Weights of a small contrastive image-text model.
Model: 11.5M parameters, 64-pixel images, encoder arch convnext, encoder norm rmsnorm, encoder activation relu, encoder patch size [4, 4], encoder depths [4, 4, 4], encoder widths [80, 160, 320], text encoder width 256, text encoder norm layernorm, text encoder activation relu.
Rows from block 3 of the image encoder of a small contrastive image-text model, named by matrix and row number. Rows with one number belong to one neuron. Each number is 500 + 50 x the weight over its row's rms, rounded and kept within 0 to 999. All counts start at 0. Numbers have three digits each. After the name is the row's rms in percent of the matrix's.
After each neuron's rows are labels from the 100 images, of 14848, where the neuron reaches its highest value: "place" is the part of the image that holds the peak. Only what is clearly more common there than usual is listed. The data: drawings of small networks of dots and links.
# fc1: MLP up (encoder.blocks.3.mlp.fc1.weight, 480x80), inputs 0-79
# fc2: MLP down (encoder.blocks.3.mlp.fc2.weight, 80x480, transposed), outputs 0-79

fc1.369 122:515534502420528529458436482501530497474423466480514548541529431561564475476423416550448456471508422508481504469499378496470472498480492485381420500464521529582566521549486457459443439515527446517634429479467600462557461549521455534596455471
fc2.369 110:499551531520525465555532462397495472526467549465472472468541507615490577416600549475488504589531509446514505399508460550473491441521498517534533478318543522561484506502512449491514516491454558535477366474531552482561512454460552525421527444
place: top left; middle left

fc1.321 090:515492511533501480486463459424425518435480655437560511463516542506462574506489556526431438448513446469480456514448514449520494492517484476435487560499688494439511532490621471520494480507445415403545526491583536459528541468469508526440463485
fc2.321 072:513509467439479593502479458531491542511486411550410629477557525363579443585489488558464521467427463551462463485571500557558533575530514551461527449514521453432449474483523501416483490515509523544549506436517569532535592422456557487446465502
place: middle right

fc1.364 098:447490433510451458527658547493533514469516441544470500589445480434475471513500523601404459512540529558464487520552468587535544434498505405432497458568475515457463533577517466607547556501511487521518500526471525490649476482558498527444500555
fc2.364 079:531495507563479510547342473403545485447477550446485474412457552535501548525640459489525509509551493491442534475526403594479548478493521436426455519551459448503516559533513459589471491468539471503471538379530535520436410456506506540511496554
place: bottom left

fc1.302 120:559522397534514514569482559527489545457431627525434460496550440505534593550527397525583428467459441458467486539498474571545432422489437481525577543524556549528473544486556477532397443557539534535501472464519595534541477520425489497480472534
fc2.302 124:468524497545503459534555512503537525584436517418520468446459407651434490525563506546484536547530532580569536541530439433455410422473445440513496488435488461469450574490576466515510427620518495474486567475492536502532573487531497488539499397
place: top left; top centre

fc1.285 108:579491395470446519501465606542457508571401502563388487473521492510480455470394572591524481568417431472501501519537534409562513511503573424522448463483555558502492488474490506550553468426559505493507546446435510525574507525474520560519588487
fc2.285 102:496509482555491511519438505496491482528447494510593443427458402598451462475546482549486543520571494540561540523617421398554477426521475456476448564546524472489511521513487487494529393558490543473421520458398492507561573598513454579519495422
place: middle right; bottom centre

fc1.241 115:533528449502465491474531563518439481630442450594444502442438504480467513504409548542438451509486464455478520457479587445537473541517578436561381485513517447510510519526433482541553500508621505462509471459458538515557464540622501521503621505
fc2.241 104:437532451514411452586412477515515549507453498473537502423477464615476432527546524508385473480535526531577521510491391515567466484512487498465479492449569501439486535518516456518482449586484573490476545395468585482557581515571441535513599454
place: top centre; top right

fc1.238 105:515429485548512453499472534461433509572432535544537462459590419495478468556442418474475441475482509560455473500509381482471552506528603424542424538527585565465517533572533356458507486521467551414536512538572553554492514528564479543543489492
fc2.238 093:539518567572525561518552493513519546431504526490512453378571517646498563413503529599499547534475483509537539462524485431573426410552522466518489544474488413510495525450468465540484451510526518528512473552420496501452528500450465560654549510
place: bottom right

fc1.380 100:504594525518492500473518550461469659486471511478409454510470487454538457512455501582523454413494446456516392551584563514631456529429471548522479438461520605502490521512525510498473385538580509572509501465497474510520491469536485579503488433
fc2.380 103:499429556483467514445509500539494453512446548516486470434447488590500540481414515610595462529495529488424537489464458483513628482483549440484556555549504552486470445577546605376510479521516413499536464556453469478535475494417549492518469614
place: bottom left

fc1.68 103:515485470483495522545592506541460603432355543526475491593476487533546564421495497505475499536424475546469449548513482466550472527445562525479392479540580615430488518434483483579533496524534520445521495529430499492464506502482503483541571644
fc2.68 071:483488425552531492493514459478443500535458435497533422480477437678432600491470449516563563611468525510621493519548469469584510484476532467569512463504452495531512575476489491474527445495528465535493481483414480533519512601532530605572472465
place: middle right

fc1.440 085:420390472528478581613500497500518502476526471396492599575524512489521466506509500550502491492526513599480470529531459570487491385382513395502506520536581539468524535540509498542478501540523517542472508494342533437562417497532539471533503485
fc2.440 098:564465534454505537408459487489444505483524544529474553355519531551558532444477513535526455426511410458393444423560537499467517425569564493532520562576455497518473518499570542547535483442519513498500436573609472540468383555531527522451483522
place: middle left

fc1.284 105:469303520576496465452486511525548502516547587541532433438442426468484473451424518479608470538526448485512512488595522499524556562506475410544509458470546504490492557403534520486533501506499447433518380523504461502557467531476477470538576535
fc2.284 101:490493491407528496470531530560471490540560468447544543632468473446500525551428549536530407484553473447438443419436522475529482509458464511508491393660525552459500508561425576522537533482450447477545538525521514479600508435446485448433489517
place: centre

fc1.386 114:526438465450600475554616559438514501545445451584503496476551515544603603493459524457440468500450477533497481463524491506538442581520616447571460452521549492450492504540597475436474529463502492522526503518524527407579542468501431582418481476
fc2.386 084:508520431452464511505472515568469423476564425501461532456458577522463481542574455450471542691472473490529470475546529536526537441495535593514403556425454507515507509479567498624494485492552560458471438483579565497475534536446559500445499456
place: bottom right; bottom centre

fc1.245 082:454443541501599476571506525529530472445460613518478463496499503413488343467464544508576427529460465507399509554565500586556488542549469494519466537548563595600507523493568469450483489522533567505564452423518475429477540500493492477477550547
fc2.245 073:535490499446596507519483496427468567550550468439527511582486454448511438517482501476503541468460486483497493486402600484474433624485510473489470417651464460473516543507391473583535468499598471493546588452506533521438463515431509537499544431
place: top centre; top left

fc1.147 109:519487485572561485510517457376489544551400469550376421453532454552501581532411487459537534479530511584498429438474522566457468561471542510502521388504423563536514542518469427505435483544582570529476505530454505532503474497532476605513486552
fc2.147 104:574483489399503494488467542517479553494573474442466584392472535594593488542495461510507522437487454524362419497481473554530509413459556500496560552551512534424434445543451508471516528511469533487474557509558478492538527465523535400370461534
place: middle right

fc1.426 112:458482369490467509495494523556427601579601520444533382501501476489459472559516560485540506498450414517467501514581502467557480469437514388430411465520463484476500514525567459485431525514586545433514430426490519470528547503532511552574564521
fc2.426 110:482434399401570454480505505516477492513574487536513592525431514622544486587495428421557510529535464521501474458516533466451483408527457564574473513606497558458465502553486627516584560485485498499513508518466447506534534444549463439432476456
place: top centre

fc1.173 090:487481458485467717532509490488443528501479499525483516494506499525400523405504555513529500497564553482515511499519474450562502527491504495463494451565547455645496539449469510628425537477561557416565442487512452467497471487448418467507553485
fc2.173 094:505588520502443546532570479560512444526462500474523527418481501551438485446517556519365438370556518470476556518539525497435430463536410531428481491501474492483482558478402457599495528461569562478611543473562490519466541486511468488564584514
place: bottom left

fc1.365 083:471469490507588521504472504572451533539477624562534469493507545500540427597501441510545395501538428493504478505596536511559429528451511537509471495511477523533488527508464487411500521509591470503511508372409568449457573610546432521574439485
fc2.365 089:523454486533501504465421462476482419445569427518433488421495469653494396456500464511606498501499452520502494511565545452506471466500550484541559482434475498463501517528474476540531473474580523487561466541469448536323433561585525517491459557
place: bottom right

fc1.443 122:415333531524589495527554439599560437447521501543477501525556556464538494427485607500540518499519458540485486555514490503518503547475453459581502501471543522495506501457552515501506537435494477477563433536561486308499579505500466487507479545
fc2.443 132:510498514511516525490496490469484523493499511473515497759515482185501493491466523496500463485503491508497478495463511494484472599517512461496504431513529473496500493496527501488505490505485486516515491518494503518489491507491496508500520482
place: top right

fc1.363 116:520466481634489476473565478554537449421359557495445468479484560481502471431457539573497508493497473464408481553504502515505565484539461399492520580473567624526513499577491439569588550480476486467564448537482549441439569514466517552488503478
fc2.363 109:487506485470474486514475466523514482513527525515492533680467497203522537494503535487475481546492504516496500484449468511444486654500477505508512446510476473468480506499497518578498497516524526509529521445543530532508505460579501486480529477
place: top right; top centre

fc1.119 100:525529469511490625491460473481488559409493585483511493512463540517405575576512486538490454535547559466483456468517530434499511484493436503432622448497548470551511531502468450621370485527494560426562438480555484474455540499576469518486582578
fc2.119 090:548562546488477570581497480529518433475554449511466519348475492496515526473548571478398442394538481441413512497570576521452505564487477563494431503417480537511482533462425449616446504439514542489525509463616512482514513456558514503526540540
place: bottom left

fc1.311 115:495422470512513529465453498424534468428523477491497476629618559506631529515510514481482453427446504373463497459524519547581428568539568525459467443505596474495502516531536451430521488478510422473570486494591485452489453457558481511513470421
fc2.311 130:525523482463491442461500525517430506513603475576487560658530528452532492516478424435449499668486508509533455485452485546510468447530523575493499305435529501489512475477507490502511517464475473463499453450596539503496477474455503469468543446
place: bottom right; middle right

fc1.248 097:595512475570473488504520503472460493514397436531470463482542398595488552472406553481522525435461489483516495503498495585462548481488512462447524396528516510453506494556518330568468521463585563468534494557506494533567528466422491608476545559
fc2.248 082:579491455472549557478504531453527568427546441441533511375526475608520434540457444457509477418532428554395458474597565439487454432468507487594417459574488536523524537519435490475524563473520495473430543572450456494468559531496525512472466482
place: middle left

fc1.137 092:385403590566620533462536478496558428494486512563444469493519596429526492445418576524565517441608466531487464528525547533495513599515483499554546431477540518512502496472531521469525539470491496455491448532487470412523599476519392480505514548
fc2.137 112:496508484500535475502517513475515516512499500514509509774518473207498462518488509486499480566519504510515480489473515475492474610500500497494501479484527494498477494484518489518501496511476514528499479515488513504506496477447501501497529467
place: top right

fc1.205 105:501498472499489558467406473580474501382498594508463562478469545490463540512562521587476464538426492518470430416490502468505552442547393426429559562512606432452514473521540432518472527538466511443590541427573569454490526512532508552507560538
fc2.205 113:515500538486471568539482500567553518492548439446463518355494398247565524501544518533489494434447469527432498487541544542515501640501488511521482427468483533508503502521480522565506472500553486489518512527542498505478489456554545501474497523
place: top right

fc1.231 101:396422551557563475465540496498541444582434519579428522513486604506495461499522540463454459412564454516443442491588513612449516596519484491547559499534557464473498490529517492516510564546516447438507440522486529477513578438635470510435531518
fc2.231 118:487503469505530490509518531536509484506502505492550498717500494247470471495478508500503524662528516494516493478411508515489520653494518488493461455482520524515467502496502505543490483515507495498459497503476508472552498511458505473507516490
place: top left

fc1.51 088:495415508529445455520471475440433528556456581550500338585537480496456521552530466487526424510467503555500492512498514423567454450409572438534539517466466585536494560492458513467473575526522567495494475540654488377473503515504475490512496500
fc2.51 095:539486564615448536468487459492502435443445561584500493374494445638544494502512465501468543482411454520544541572594418503509472426570540458542565521474528478442505454467570457469504414559428542505474480478444507555504499582465476514537513503
place: middle left

fc1.313 104:589458570579473541531503521437446505491424516546436472431547508567505525520436457454471527502481455475514466481519472532407536500552552544442538418536478496518498527577505285555438476485575535427485466586478500568493470460502491526436529515
fc2.313 101:571528504464595526464465518517508625404534509401503528484535498586555432524420445464510455482528435555443471464537574465483418418516564527596425555571512498431473465456451476513480581444499453512464534566445454486423512491467473504529437517
place: top centre

fc1.289 101:424415509562555487506468500490553471431545550573532490488489506475515388540444485482588506504509393501477490481611490604583524550513482493507517407493510436434491638484555522484532444594471461524548538548501491491539516418447461407518539504
fc2.289 096:523519476451555512451539613502536573465558411414589489590511480516569425539531464472482533522576451515500410514499522461587432454507494485561453341490537519398524484497527465530537528487425508570477566572443435456491502523477513484478471496
place: top centre

fc1.209 087:525336459557485496530486472498490607522526499579491466451511575454483482523496533553559430555571455445457494504515528437522508450540545353467493504503526498393448497465563455463521555517527593509549530527450492499560564470434454563542548423
fc2.209 084:529460456497437489446516461566550510499630534544486468408430574545521475507477524510515436510483480496532502411642484549427512472472475455559506571483476508506537574574515530592536533481457578559556476357592531507528517449549496489468459467
place: middle right; top right

fc1.132 115:496539496472509376499582534546530527517477479457473517512503439533650525598445518498486530491542477523459510468509505537477467511431570498529492507544511513318488500543566494504428503509475396456540462527475555449491464538593590563463424561
fc2.132 115:506537494465419534504490528513484498495481500542515563441490568501440472462585516581423429491523508480467548536494486560448442501513440470380484502479534493383502527524441481570490524479555563415620582440567566525489485513542358468576555519
place: top centre

fc1.63 097:549444569488512512501589611524552568466521524512323509528533558431514511523454453525465464484529473590504386529535478439564544429550518470551539444441433450499513572541494399427526422550563473522444491507507489550472499470514501520485538487
fc2.63 097:577497534513513444475512537468533573431512486450432488464512441550652433468482461581503561521444446545469520581540468490499513417495590446559508578526486477441490389482479487474499474444424453516438533509459476516453430529451479465422440612
place: middle right

fc1.396 106:485559511546521533470523523537434501445450556483518494530438544618505602598470438517462479486472505401467490468496558435452500542440471556443512456503524488542505503590466464507368542567424513489478543473549474450468527484642492556465551596
fc2.396 099:548567510527469546540482486573537453463588483511424541411518528473497494488566492434421462673486478450517526450475542607500429455484523604501472480420519486514508491475459466573478517365514436519496492508611534481506456488527508428465541499
place: bottom left

fc1.145 110:527497497479551467551483531527492531533496616482507424516486431522589548642446517545525569531490512426487471580442394551478445470531489477606490529490530454320495525479461508499482491533468493527456405489480515520502551529421467462533435462
fc2.145 105:479521465528446514510475480498453489505468471453476550541491499655448469477607501478447453550587534507504533515413494494496456432496453475407479498449533483401508533506486542524520467514713492490538541406468545496469461462531485509599558507
place: middle left

fc1.197 115:465421511494516522477578483555490507476503460518445458617674548405519549480550600480481459419499457485470480512559530487602440554541459550480487491470556470463523489588584391455542514470538453432536452498526536430455519490528499484487510461
fc2.197 123:521510534503464451476509524508493496499510508551498506681536568294542464502444497448466475563497500516502461490435484537498487711555532501438551412488499499504499457477541487469493524495450510505533462529538506506471430501485490460467541505
place: middle right

fc1.75 117:498444534514407474569517508504472479454508527448498496505439518485533413528513481545564542560492426475503514679514585479448570506438541392488434408531536597481500508520515483500522576522427561446605504472491500489612535480487495529482426499
fc2.75 105:506486508449464491512507470546530487468553531455464513716441489379511472559592522480524505585429484440451518458481483556456512565476485483518501388466550470476480537573495520504502495511505437539556529447587541532609518428461497465455475530
place: top right

fc1.409 099:469533422496494490476521593549468578560483524491492556635456493512600593540482395487552510491537502487423447605550528533643434492418511528442527476510520489476517458560528479505450448538570567475465461455459491518492563451434505516512440524
fc2.409 091:453446416450609477500526511507532622449475513492519513518403403634501454487493471450581446506518528530485542498502576436481458437460487453600430572589472532529467572559428556516543518447488431515460537459474428501513538460478505502538497464
place: bottom left

fc1.376 086:542518478442488548570507460462462548505451427477459416436470487546523544471495496577498436565368549455497405449489532488476475510422517527550469511506491466506551616482494450538387436563521546568509530447509521474443512505463417587626500461
fc2.376 093:466498504495464430554539518481529444548523518460537471327471570697496565538503446466487493509497537547465490486599482442508558470480561515548563541506498567484505406537469528572454518556491477514511499515514502448453584522549464411475468547
place: centre; middle left

fc1.293 090:516388463576442458566504500496457532469467465390398482453556492478501479584452497589571523508436440535453525561527516585531522452524525385581495541507463468450506520440548466545578529477480521572556566505511487447601499535428478551479472448
fc2.293 074:483508441591463487477465428494538493466542616499496488478416466405475516549550487460525413654508495471530548504477471591385465507440451427598494516459536463464499565557485535557537498500459535506499478403592485565497435508433498508520482499
place: top right; middle right

fc1.110 087:493413440497563566475584503583464616441526461459463537630560512481512556501547537559485481483358490491466512493567435410467536459494472415529506426537510568481476525529562490508598529492494543512494514458403498485502503452426455518564523496
fc2.110 068:520466507534429532479465487509505429492473523609485451497552579599515491522471548558451551675449482562533492551543493393570535398509493455476561540454437489471538457459575517448489454461480493557417500482515499541490449559533522593533461544
place: top centre

fc1.312 095:557536506439545579504464491533427605476504502453431424489495430557491504505439496587565414522407511499528423552531510517508523487389454516500450416540484485478489573489535509531391435498516587539480446510473470508553436562514484617567434477
fc2.312 107:438503506511479414475544528546499437576475478524525478544508595545400640472439496474519462472531570517454469468410484559537604461492530535449631382531553576501501443549511564485439551498434481446539466505478542431482489500497464480479496542
place: middle right

fc1.271 090:475414457512522494509508527422447496396447589466477420490527448495499557504492495431521374467511486495526418424452499442561428472460487488471463480515565522489662563489459456517388584528461466447529473439445475431545463537480455534480513504
fc2.271 104:504505496541515498517472493454521571545527482442515463424481484663523517551640510453487460506479505547486421618553472520456520487495468560493448438420560457489701489519535500499509486512433469511490464566458463507506466468541470565464526518
place: centre

fc1.474 103:446539518570579546502600482477585532473531482460527495584454535472617498526443484525451467486465409538492496516493469453497450441457480456452444586473478554508499457601508481442419479538515491609511443468455579466576483473621478501605482513
fc2.474 094:546519516410514559488590519496495418474442419481430437443528520627509505505602576500443459428526482416477456417523529563453489390513430579502507535455547525612491533465453469471487520417534531535552442560536476498554490481482510546489529481
place: top left

fc1.398 090:489416372479452556533550482560443558482532594494480375556513449529451531484458526485512486489515503450443408513528474517537575563493537443562315505521504487476503540473446447541495527492557553459530489520529435468554539490452473537526549587
fc2.398 077:501460451495404481492541482537558533442516537567519586414444445721537490502540513552500493584538475488503469443505474550503466394505488507487425413506492481450439523563616519599530482484524471495455480551537491488487498487442494458512517490
place: middle right; bottom right

fc1.198 109:467522563489538569498492485462575511429481462440505434556516487509527451561423447570453384550513432452482510499527409475507514422481495413370463524502504544498507506555496522472369528530477567582526492506471574471580528515595479522596488539
fc2.198 098:513483559480495592492545508477468473527435506557462483436508509662473528507483538553495489411509488417480471385486519479529582393524472524494543602428512524593495471502502498346501494531555553554463444512508501487553503492455522559479545417
place: top left

fc1.211 090:515502453582521492463513546477459479409431543464489466469541418526495486502563540437548470404460484486490499439463465505523505469503448529509499441531463512488681524454461486471399571516487522376451418438467469452519394513526442531418560483
fc2.211 117:505514512509488481484522485465556533519503528527539439462481530512481547534552542424437415529396504471516463607488530541398497437472472606505435546421589479497725487491514447441507501477430428471464505529479514519526511448488468494451536482
place: bottom left

fc1.272 083:392382478451518539506481506561423512476553518476507324540544489502464502504517511509522491563505437544483439518555519562569514474450553429580557465528463499566503625505496509428533550512547529428477441549610512458510517537534435520518491454
fc2.272 087:569484527431561506449471439486470402459536492591501605464543452632595494461488473491528518518458471487478515488590510530478500455525550469529492510539537474481537404520549470451543473345486469487547484513562448546441402538431501478420455532
place: middle right

fc1.385 102:432559430476595492531483556599494598562517516563479490591459483508500541503487473545558471476531469449461452548537577512637491486368501512429496454499537491484499435544539504575495406549574576492517451484503539550505615496429500513502496515
fc2.385 098:459440468507538522424471484522516581450497570513508503552414430594514499484466474503558413465516537485466559469448503430472532510459507489608406496599443518580443547631451598550525514457525530535475496419474388494494523460468491547533447504
place: top centre

fc1.337 101:470476436476454529491471603549430509494480449469507497432421505508486513425483455504418454525444394468426539462571549474553448534508597445564418508618565537513527505473409491534491545521534516482562509425513505550606474505617464501460538518
fc2.337 085:504481438505463488463513511505551498445467481490502554458480500727534473499431513452530522660536502550548499470487529387575454428509499514517542600479455502406492555546523488516511490568529510485514555438495489484485507497566507430438522464
place: middle right

fc1.317 092:518532419623476479560636539426469498441464419474440463529552459454497544560503397499429428487496497507452481533550501524481530470509487420462463465547491620439495539423497431577563483506500533553470533522557499504585491465493525540479548596
fc2.317 064:502494497536483497574392537395501467562462506366502459451456510567524451523497442514473507655473471511447485495599476502523509426492515501450452523532513403526471585523529516622521542438501455529478505475568532527454582538448494556471473432
place: top centre

fc1.235 082:442516506474550468508572531452409597422540635564462488583503553445443621558485492557489476507482520502501480452506519463557465503523446514500567504484590525495485569529470442481362439464540486442538450471530509397440536465525561485515500544
fc2.235 071:517501552447519514489515534500508511509419445473404517350475473560523526555564497557488514455401489494508475497599600520480488528503419519531464636367477508577419532474569485542493481476509536475511468497532532495489465482634516528528460455
place: top centre

fc1.138 110:493402524609494447453485492497498451461334549466464498493523520462584444427483568532518501536439444463432477561511564502520549476529491447520501599477636580538489494535518469481588516510480405515558466512544540424484554492490508535513458438
fc2.138 109:502495487470469502501462472596515516486523505532485538663495489195555504532458493516494481516489498523500492459511478518467472616493491534564473466509454482469514510495478502556509523482477588518554521473549519516496505466542496484453525498
place: bottom centre

fc1.250 103:419479500541549499483465511515467444395493519518416510518552628431525525495575545493450434402523521479486425510450519504543495471548461486442542552479588523515515471629575474474470585501496445456544468474540607411507549507579533579483486459
fc2.250 106:492523528499501536508509510498513511480485494425486502568530487147513496472455525466481502498498509513484512499449495502476496696497523486493482466479487487516491485475496484504483472499551474506506507535493515504512499492515509497519515524
place: bottom right; middle right

fc1.287 098:482512422512536481525513512501431549609421508611435532527438559490512509494436461524533482452537430529456425619542552514598516480481524494526523499485597539501485498477517491562515362541621492502577452486546482529541501424526522571443541526
fc2.287 097:503470512561449545520531434498469507487449485524466491494381403700537498484472528535504533533523475511487531543521452448526559416456536452542463483571407469399513521521470530504505413453587550551509511509456493528447530471589491599556500485
place: top left

fc1.344 091:482500556455568510508520490408543589406481452549531566512545550469579476454494484473506563426422494618474502489542468424506441546479425462570546479454616607524517537523540469520370537512511498455571492545416447447499498481489509494526545527
fc2.344 096:530512561464519571467477518400495421492433495545478422497527544489494527472571552579456547293504438455504498556505480532470469507526472440471518624440399456533513539450506403477486492477488503502540471435571551561452518511451501515550494505
place: top centre

fc1.334 092:473479479628499461485543556514528450555406484541374470459567556451478570471461518464497503370457493503395507563493549538489516591512528493481522517470558607535531471499390485475504550465462592516509520457445590505505540533534490542450564507
fc2.334 107:467524471494461482521533487478511436526508562573486507668510533281505477496502484489485531630468530518538539515435498483486511699499477540526517540447492482492472493463520504546476490505456548502534477433512526508466520542478448495512532486
place: top right

fc1.27 099:524449499493524486508514466541469563514503434562374372468495495535479543541430456556479474505477559435487387496497497546454468527383504456505530358558419529503498542480511503495466532570526529551525476548505512473577467530607499606575497476
fc2.27 100:543499498464467425446442495556449505532466471420481577483478493709535458529475460501525498470463507510398433457477452528534528392509544506445526511529476552454405467544556520539504527497479537451479475513547504488561429469573553413407451522
place: centre

fc1.276 095:471554444501568538508457481470525549468451496394522495513532395467507521542463399516530483509475497451406602479529429460493489437591490397597347483594529477504518538466566505519464466497443577411511492487492493548537435480484489537515456484
fc2.276 101:521430490488500509398506511524391534526522487592488461530558570620514452472412462475550541412483497494520428553475510548552557465576509468435583546568473501464520462470573538411526508497487625475446487507517422506457474574506530454404512514
place: bottom centre

fc1.421 078:458486511465475437495470490516463498502455589523538296452502472634460576533496499493504498446427394513494499513494457480512503550510509506564487514519474601527528540487497499469493531503513519455489432508671506391430507507539480540445479504
fc2.421 135:587468511505435571479461364508483504439557573504389561458508468597601439474505513494507540520402420549514518495528459456504511403541514501569473543492422441488502510454542482523494438491492462581495459471546497637457456581492485530490506504
place: middle right

fc1.278 098:509470386510508481535562506536507506537503485529500514497508495545538567509332481549633536588471472424485542501579524461568491411523514417515384412438554498470472516510517458534423439445474480447576530482506486540534551523458486542570484530
fc2.278 114:471450433499532444469566557516406515524548481423538520545525512573469472492435442438452521427578506504523414492477520477525505476546486548423498523614576528438466512507410598481532492517559533465414464430456475464502540524637503425449547447
place: top centre

fc1.171 107:532424479532471500509551523366525597514575527466468420524550540514473468530508477514504496399496520512434472530577479463467510483525585495422503509578568619398481544524504450486545511509486559512533451611489515485464522375486417527575466470
fc2.171 082:489498491563432522506491494526592508511508533561535485407528552651469529467532460472414476497506488476537531483527413539433406455533448503474600547500520462436516502472427442549484479500555521548523502451527532541471451624461463536553639433
place: top centre

fc1.214 097:474453451447512540551459585437420532536487489475449436601576455442503445537419459545401483447505481456414489533439468503499558420499516465442472556530498610479557487477549479488596455493488418526500448495492591583554559460548498525569548480
fc2.214 094:488532549522432469501511482533617526494477592401550428422525521666480462524576595489467483546433502467516522478593416477450418424468515514513550464498503409491500507477520453560480462478458526489529573474537548506473606443456493524480501488
place: bottom centre

fc1.473 107:579459532531459496528499599547451570499430559443477483505533488586495524511509348466491450516432494472454468472522432485410537477563558433469525495535505431519510512606427373506478530527426592390485519481516508590508468530503496459489471508
fc2.473 096:582484544537590491438480463474473534424461509535526506531578438617475469437451495555584466486543494472497515452396590500476502493531563519538433611520469490527521495459483513514485553356525496518523431568464444500412464495398438526560484497
place: top left